Weights of a small image classifier: held-out accuracy 99%.
Rows from block 3 of a small image classifier, named by matrix and row number. Rows with one number within an expert belong to one neuron, the router's apart. Each number is 50 + 15 x the weight over its row's rms, rounded and kept within 0 to 99. All counts start at 0.
Before each expert's rows are labels from the 100 images, of 14976, where the router gives the expert most weight on average: "lies over" is the class under the peak. Only what is clearly more common there than usual is listed. The data: rosettes with rotational symmetry. In brackets: how many of the 100, against the usual share in percent.
# router: router (model.blocks.3.mlp.router.weight, 4x96, trained with AdamW), inputs 0-95
# up: expert up (model.blocks.3.mlp.up, 4x48x96), inputs 0-95
# down: expert down (model.blocks.3.mlp.down, 4x96x48, transposed), outputs 0-95

# expert 0
lies over: rosette (91 vs 43.4)
router.0:41 38 32 60 46 64 54 30 44 29 52 63 43 56 65 48 25 22 61 19 76 22 45 43 57 46 36 47 34 56 55 36 45 50 62 26 57 76 47 51 41 60 37 67 76 64 37 42 31 32 39 78 65 55 47 32 52 60 56 58 64 50 61 55 62 31 55 21 51 70 50 20 52 57 56 56 60 66 64 49 79 92 52 80 30 63 53 34 47 33 54 52 62 47 41 32
up.25:50 50 82 50 50 50 50 50 50 50 50 50 50 32 42 50 50 50 50 50 50 50 51 50 50 17 46 68 21 50 50 50 50 50 50 40 50 50 50 50 64 50 49 50 20 50 23 50 50 31 50 94 14 50 74 50 50 50 50 50 30 50 50 50 64 50 50 50 90 25 50 50 29 50 66 38 50 50 50 35 50 50 50 00 67 50 73 67 28 50 50 52 50 50 72 84
down.25:50 10 50 50 59 65 50 78 50 50 17 50 50 49 69 50 60 50 44 50 50 50 93 50 50 86 50 50 37 50 50 50 50 55 65 50 80 35 50 50 50 50 50 64 47 50 50 50 23 50 50 50 70 50 50 70 50 63 50 50 50 50 50 50 50 50 22 73 50 50 87 50 81 50 50 50 50 24 39 90 05 50 50 50 67 50 50 28 29 50 50 13 50 50 50 50
up.26:78 50 50 50 99 65 84 50 50 50 78 50 50 50 94 50 67 50 71 72 58 50 77 81 50 50 50 50 29 00 18 33 50 50 50 50 50 50 50 50 50 50 50 50 50 43 50 36 78 27 50 50 53 60 50 00 50 71 50 50 50 50 50 50 50 50 50 53 50 47 33 19 68 50 50 50 50 50 50 50 50 43 50 50 50 31 50 50 50 50 50 50 50 50 50 50
down.26:50 50 50 50 16 20 50 50 50 50 50 50 50 50 00 50 50 19 50 29 50 50 29 34 50 15 50 66 75 50 50 50 50 50 77 50 50 50 50 50 50 50 50 50 19 50 50 50 21 70 50 50 94 50 50 97 50 50 90 50 50 50 50 75 50 50 50 46 57 50 60 81 50 50 50 50 50 33 50 50 52 50 50 50 50 50 50 50 50 50 50 50 50 18 25 50
up.27:50 50 50 50 50 58 50 54 50 50 48 50 50 92 50 50 33 50 50 50 66 91 50 50 50 50 50 50 70 91 50 50 50 50 50 50 00 50 63 50 28 50 47 50 71 50 50 50 50 50 50 50 50 50 86 50 89 50 50 50 50 06 56 50 50 50 50 50 50 45 50 75 50 50 50 50 50 71 50 50 50 58 50 50 50 40 50 72 50 26 50 50 50 00 50 50
down.27:50 41 50 50 50 50 70 50 50 50 89 13 50 00 50 50 78 50 50 08 50 50 50 50 50 50 50 50 50 50 50 28 50 50 50 50 50 50 50 50 50 50 50 40 50 50 50 75 50 50 50 21 44 50 34 33 50 40 50 50 81 50 50 16 50 50 50 00 50 50 76 50 50 50 50 50 50 50 50 50 68 34 59 50 50 65 50 50 50 87 15 69 50 50 59 37
up.28:50 50 04 63 50 91 50 50 50 16 50 50 50 50 50 50 50 50 50 50 50 50 50 50 50 50 50 80 50 38 85 86 50 76 50 50 46 50 33 50 72 50 50 50 50 50 24 60 89 50 43 50 50 50 00 99 50 50 50 50 31 50 50 50 44 50 33 50 50 50 50 50 77 48 50 50 50 50 50 50 78 50 50 50 25 50 50 50 50 32 50 50 50 50 50 50
down.28:71 50 50 70 68 50 50 50 50 50 79 50 50 50 50 50 42 35 42 11 50 50 68 50 50 30 50 50 50 50 63 50 60 50 50 28 50 50 88 50 00 22 50 50 59 50 84 50 50 50 25 50 50 50 50 11 50 50 62 44 50 50 50 27 25 50 50 27 50 52 49 50 10 86 50 66 50 50 75 50 50 16 50 50 50 50 50 50 50 50 87 50 50 50 50 50
up.29:50 50 50 58 31 67 50 50 50 50 50 50 50 50 50 50 50 55 50 50 87 50 65 50 50 50 42 50 16 50 65 27 27 13 72 50 50 50 27 99 17 36 50 50 21 50 50 24 69 50 42 80 50 50 31 19 60 35 50 59 50 50 50 63 50 50 50 25 50 78 50 50 21 22 50 75 50 74 50 50 50 74 50 50 50 50 50 50 20 50 50 60 59 50 50 50
down.29:50 50 50 24 50 36 50 75 50 50 33 50 50 50 50 50 44 50 77 26 50 25 50 50 51 70 50 34 50 60 50 71 50 89 54 50 50 50 97 02 83 50 50 59 50 32 14 50 50 17 50 11 59 54 50 50 50 91 50 31 47 50 27 50 50 50 47 50 50 40 50 50 50 64 50 50 74 27 50 50 50 50 50 50 34 50 50 50 50 50 50 22 50 50 50 50

# expert 1
lies over: rosette (97 vs 43.4)
router.1:53 36 39 70 54 38 56 38 42 44 62 47 27 46 76 58 57 49 33 35 50 32 48 74 53 54 76 58 70 60 61 39 31 40 59 66 72 40 54 16 44 39 48 54 62 26 46 30 62 59 62 27 50 46 62 26 60 65 44 55 68 68 57 25 28 29 75 58 69 25 76 65 66 46 64 67 31 61 46 33 33 26 48 37 31 34 38 61 39 49 41 24 39 73 38 36
up.25:26 42 31 50 50 76 50 89 50 50 50 50 50 50 50 50 40 50 58 50 50 50 50 38 50 99 50 50 50 50 30 50 50 50 50 50 50 50 50 50 50 50 50 40 50 50 50 50 50 22 50 50 50 50 50 50 15 09 50 99 50 50 50 00 50 50 50 50 50 50 02 50 50 50 56 50 50 50 50 50 50 50 50 50 50 50 50 50 50 50 50 50 50 50 50 50
down.25:50 50 50 50 50 77 50 50 50 50 50 50 50 50 50 61 50 50 17 50 60 50 50 50 50 50 50 47 50 50 50 28 50 50 70 50 50 50 50 50 50 50 50 29 31 50 50 50 55 50 41 50 50 50 03 50 65 50 50 50 99 50 50 99 50 50 50 50 50 50 78 50 00 38 50 50 50 50 18 50 50 50 50 50 50 50 85 50 50 50 50 50 56 12 50 50
up.26:44 50 50 50 50 50 50 50 50 50 50 84 15 50 62 50 50 95 50 83 50 50 93 87 41 82 41 80 50 58 50 50 50 50 43 50 50 50 50 99 50 50 50 50 50 39 50 50 50 50 50 50 17 62 50 50 50 50 50 50 50 50 50 41 38 50 50 50 44 50 87 50 50 50 50 50 50 50 50 50 50 50 00 50 50 50 50 92 48 50 50 50 50 50 50 31
down.26:13 00 30 50 50 63 50 50 50 50 50 50 65 09 50 50 50 50 50 50 78 22 50 17 50 50 50 50 50 69 50 50 50 50 50 50 50 50 42 50 50 00 31 44 50 50 50 50 50 50 50 50 85 50 50 50 50 50 50 50 67 50 50 50 50 50 50 92 38 50 50 50 50 50 56 50 50 28 50 50 92 50 50 63 70 50 50 24 50 50 50 50 50 22 31 34
up.27:50 50 50 50 50 18 12 50 50 50 50 50 50 50 23 36 50 43 50 50 25 70 50 50 50 50 50 50 50 50 50 50 50 23 75 50 86 06 50 50 91 74 50 50 59 50 46 50 80 50 43 78 31 50 50 50 75 50 50 50 50 72 50 98 50 37 50 50 71 50 31 60 83 50 64 50 50 50 50 16 30 50 50 50 76 50 50 50 50 50 56 40 50 50 50 50
down.27:69 50 49 50 68 50 50 99 50 20 50 50 40 50 50 50 50 50 50 50 50 50 50 50 50 50 67 74 50 50 50 52 53 38 50 50 50 86 50 50 73 50 50 50 50 35 88 50 50 50 35 50 50 83 96 50 45 50 50 50 59 50 50 50 63 99 50 76 50 50 86 50 50 76 50 50 50 46 50 50 50 50 25 50 18 26 33 50 50 50 50 50 50 50 50 50
up.28:50 50 50 50 50 50 50 50 50 79 50 92 48 47 50 50 50 50 50 50 50 50 50 50 50 50 50 50 50 50 00 50 50 50 56 50 02 77 54 50 50 26 50 50 50 50 50 50 50 50 50 50 50 58 50 50 50 50 50 24 50 50 50 50 83 50 50 50 57 50 50 05 50 50 24 68 63 50 50 49 50 50 50 08 24 50 50 50 50 50 50 81 50 99 67 87
down.28:28 50 50 80 50 90 16 50 50 50 51 12 50 50 42 50 50 50 50 68 91 50 65 50 50 38 60 50 50 48 92 50 81 50 48 41 50 19 50 50 50 50 19 50 33 50 84 50 50 50 50 32 50 50 00 50 80 50 32 50 65 50 50 50 50 50 29 62 50 50 50 50 50 50 50 50 57 50 45 50 50 50 29 50 50 50 50 50 50 36 50 50 50 50 50 26
up.29:50 62 22 50 50 76 00 50 02 50 49 53 81 50 50 50 50 50 50 50 50 50 50 50 13 50 50 50 50 50 50 64 50 50 50 76 50 50 50 50 50 22 50 50 50 86 43 50 50 50 50 50 36 50 50 50 50 07 50 50 50 50 99 50 50 50 50 27 50 50 50 50 50 41 50 50 50 50 34 50 50 50 76 56 50 90 50 42 31 50 50 50 50 50 50 50
down.29:89 50 50 71 50 44 80 50 50 50 50 98 50 50 48 28 50 09 50 50 50 46 27 50 50 50 83 50 50 28 50 22 50 24 50 50 85 50 50 50 75 50 50 28 50 36 50 50 19 50 50 50 50 20 50 50 50 50 50 50 77 50 57 50 59 37 50 50 50 50 50 50 50 50 69 50 50 50 50 21 93 26 65 54 56 22 50 50 50 50 35 50 50 66 50 50

# expert 3
lies over: backdrop (99 vs 56.6)
router.3:75 36 76 70 31 60 79 43 48 53 43 44 66 21 39 60 74 38 55 40 42 47 66 37 35 56 45 57 61 36 55 60 42 51 47 70 56 52 47 77 17 49 39 37 19 68 64 40 77 64 72 56 35 48 38 41 49 62 68 40 46 46 34 48 60 68 62 65 27 37 45 75 65 52 62 47 67 40 35 64 48 41 13 18 43 29 28 40 41 58 62 53 49 68 30 51
up.25:86 50 50 64 50 38 31 50 50 50 70 37 50 50 50 50 72 68 50 32 50 65 50 50 57 22 50 50 65 50 50 50 09 50 50 62 84 43 39 77 50 50 50 50 50 50 66 50 72 42 50 50 46 50 50 50 31 24 50 50 50 71 50 09 13 50 50 50 02 50 55 50 50 21 50 50 50 52 50 50 53 50 50 50 53 50 69 80 07 50 50 58 17 50 50 50
down.25:00 50 50 50 50 51 50 50 50 50 50 35 29 56 50 50 51 54 50 30 50 50 50 50 50 93 60 50 50 50 27 50 50 50 63 50 50 72 50 15 50 50 50 50 52 50 50 50 50 50 50 50 50 50 57 50 57 50 04 50 50 35 50 59 91 50 69 50 50 93 85 46 50 50 32 50 50 50 50 43 50 50 50 50 50 50 50 50 50 50 66 50 88 50 89 50
up.26:50 50 50 50 50 13 57 21 45 50 50 50 50 50 50 50 50 31 50 50 50 50 50 85 50 50 50 50 48 50 50 50 50 50 50 50 50 50 14 50 50 50 50 50 50 72 50 50 50 50 50 50 50 58 50 50 50 37 14 50 50 50 50 50 50 50 50 50 50 75 77 50 32 00 87 82 50 62 30 50 50 50 50 44 98 50 50 99 50 50 50 77 50 50 50 50
down.26:50 54 64 50 50 50 50 99 50 50 50 50 50 50 50 50 50 66 99 50 50 50 48 50 50 50 50 52 50 50 32 50 50 50 50 50 50 42 50 50 59 64 95 12 50 50 50 50 89 50 50 50 50 50 24 50 71 94 52 30 50 50 50 50 50 38 50 50 50 20 50 50 50 56 50 50 50 36 40 65 14 50 13 50 50 50 50 50 50 50 50 50 50 50 50 50
up.27:50 50 50 15 50 50 50 50 50 50 50 50 50 50 50 50 50 50 50 50 50 85 50 50 50 50 50 50 48 50 50 50 50 01 78 44 64 50 50 50 04 82 50 50 50 50 50 79 88 50 86 50 50 49 50 50 50 38 82 50 50 50 50 50 93 50 50 90 50 50 50 50 64 50 50 50 65 50 18 50 50 50 50 50 34 22 50 50 50 94 50 50 50 50 50 50
down.27:50 50 50 50 50 50 50 50 50 27 50 50 50 99 50 50 50 50 50 50 94 50 50 50 50 50 24 50 50 50 81 50 50 50 50 50 50 16 50 97 50 61 50 23 50 50 97 50 50 77 40 50 50 50 50 50 50 41 50 50 50 50 50 21 50 50 50 50 50 50 50 50 50 51 96 50 50 50 50 50 50 50 50 50 50 50 50 50 50 87 45 50 72 50 50 50
up.28:29 84 50 50 16 50 50 29 50 50 50 28 50 50 50 50 50 50 50 50 50 50 31 50 46 86 50 50 50 59 20 14 50 50 50 50 50 50 50 50 50 63 50 52 50 50 50 79 28 50 43 66 50 50 50 81 33 50 78 09 50 50 68 40 50 50 50 35 31 50 50 50 50 50 50 13 50 50 22 50 93 00 50 50 34 50 50 50 50 72 50 50 50 50 50 50
down.28:50 50 32 50 50 50 50 50 50 82 50 50 50 93 50 50 39 50 50 25 73 50 50 84 50 15 50 37 50 50 50 58 50 50 50 50 50 50 50 50 50 50 50 50 50 50 24 43 75 50 82 50 41 50 50 50 50 50 04 50 50 50 50 50 35 39 50 50 50 50 50 84 40 50 24 50 50 81 99 50 50 50 50 50 71 75 50 50 50 14 50 50 50 26 50 50
up.29:37 50 50 50 50 50 78 78 50 50 50 50 50 50 50 50 50 50 50 50 91 50 50 50 50 50 50 69 50 50 61 50 50 76 50 42 50 44 50 78 50 50 50 50 60 50 50 49 50 50 50 50 50 50 50 34 50 50 21 50 82 50 50 50 50 50 50 50 50 20 50 50 45 50 86 50 29 50 00 30 87 49 50 89 10 20 50 50 50 00 39 50 50 50 50 50
down.29:50 50 50 50 50 50 50 50 04 50 50 39 50 55 50 50 50 50 50 50 50 50 50 50 50 50 33 50 50 53 50 50 50 50 16 50 56 50 50 50 50 50 50 50 50 50 13 50 50 50 56 06 37 50 50 50 50 85 50 50 50 50 00 50 44 50 50 50 50 50 50 50 50 50 50 50 50 89 98 50 62 50 50 50 25 20 50 50 50 91 94 50 50 50 50 50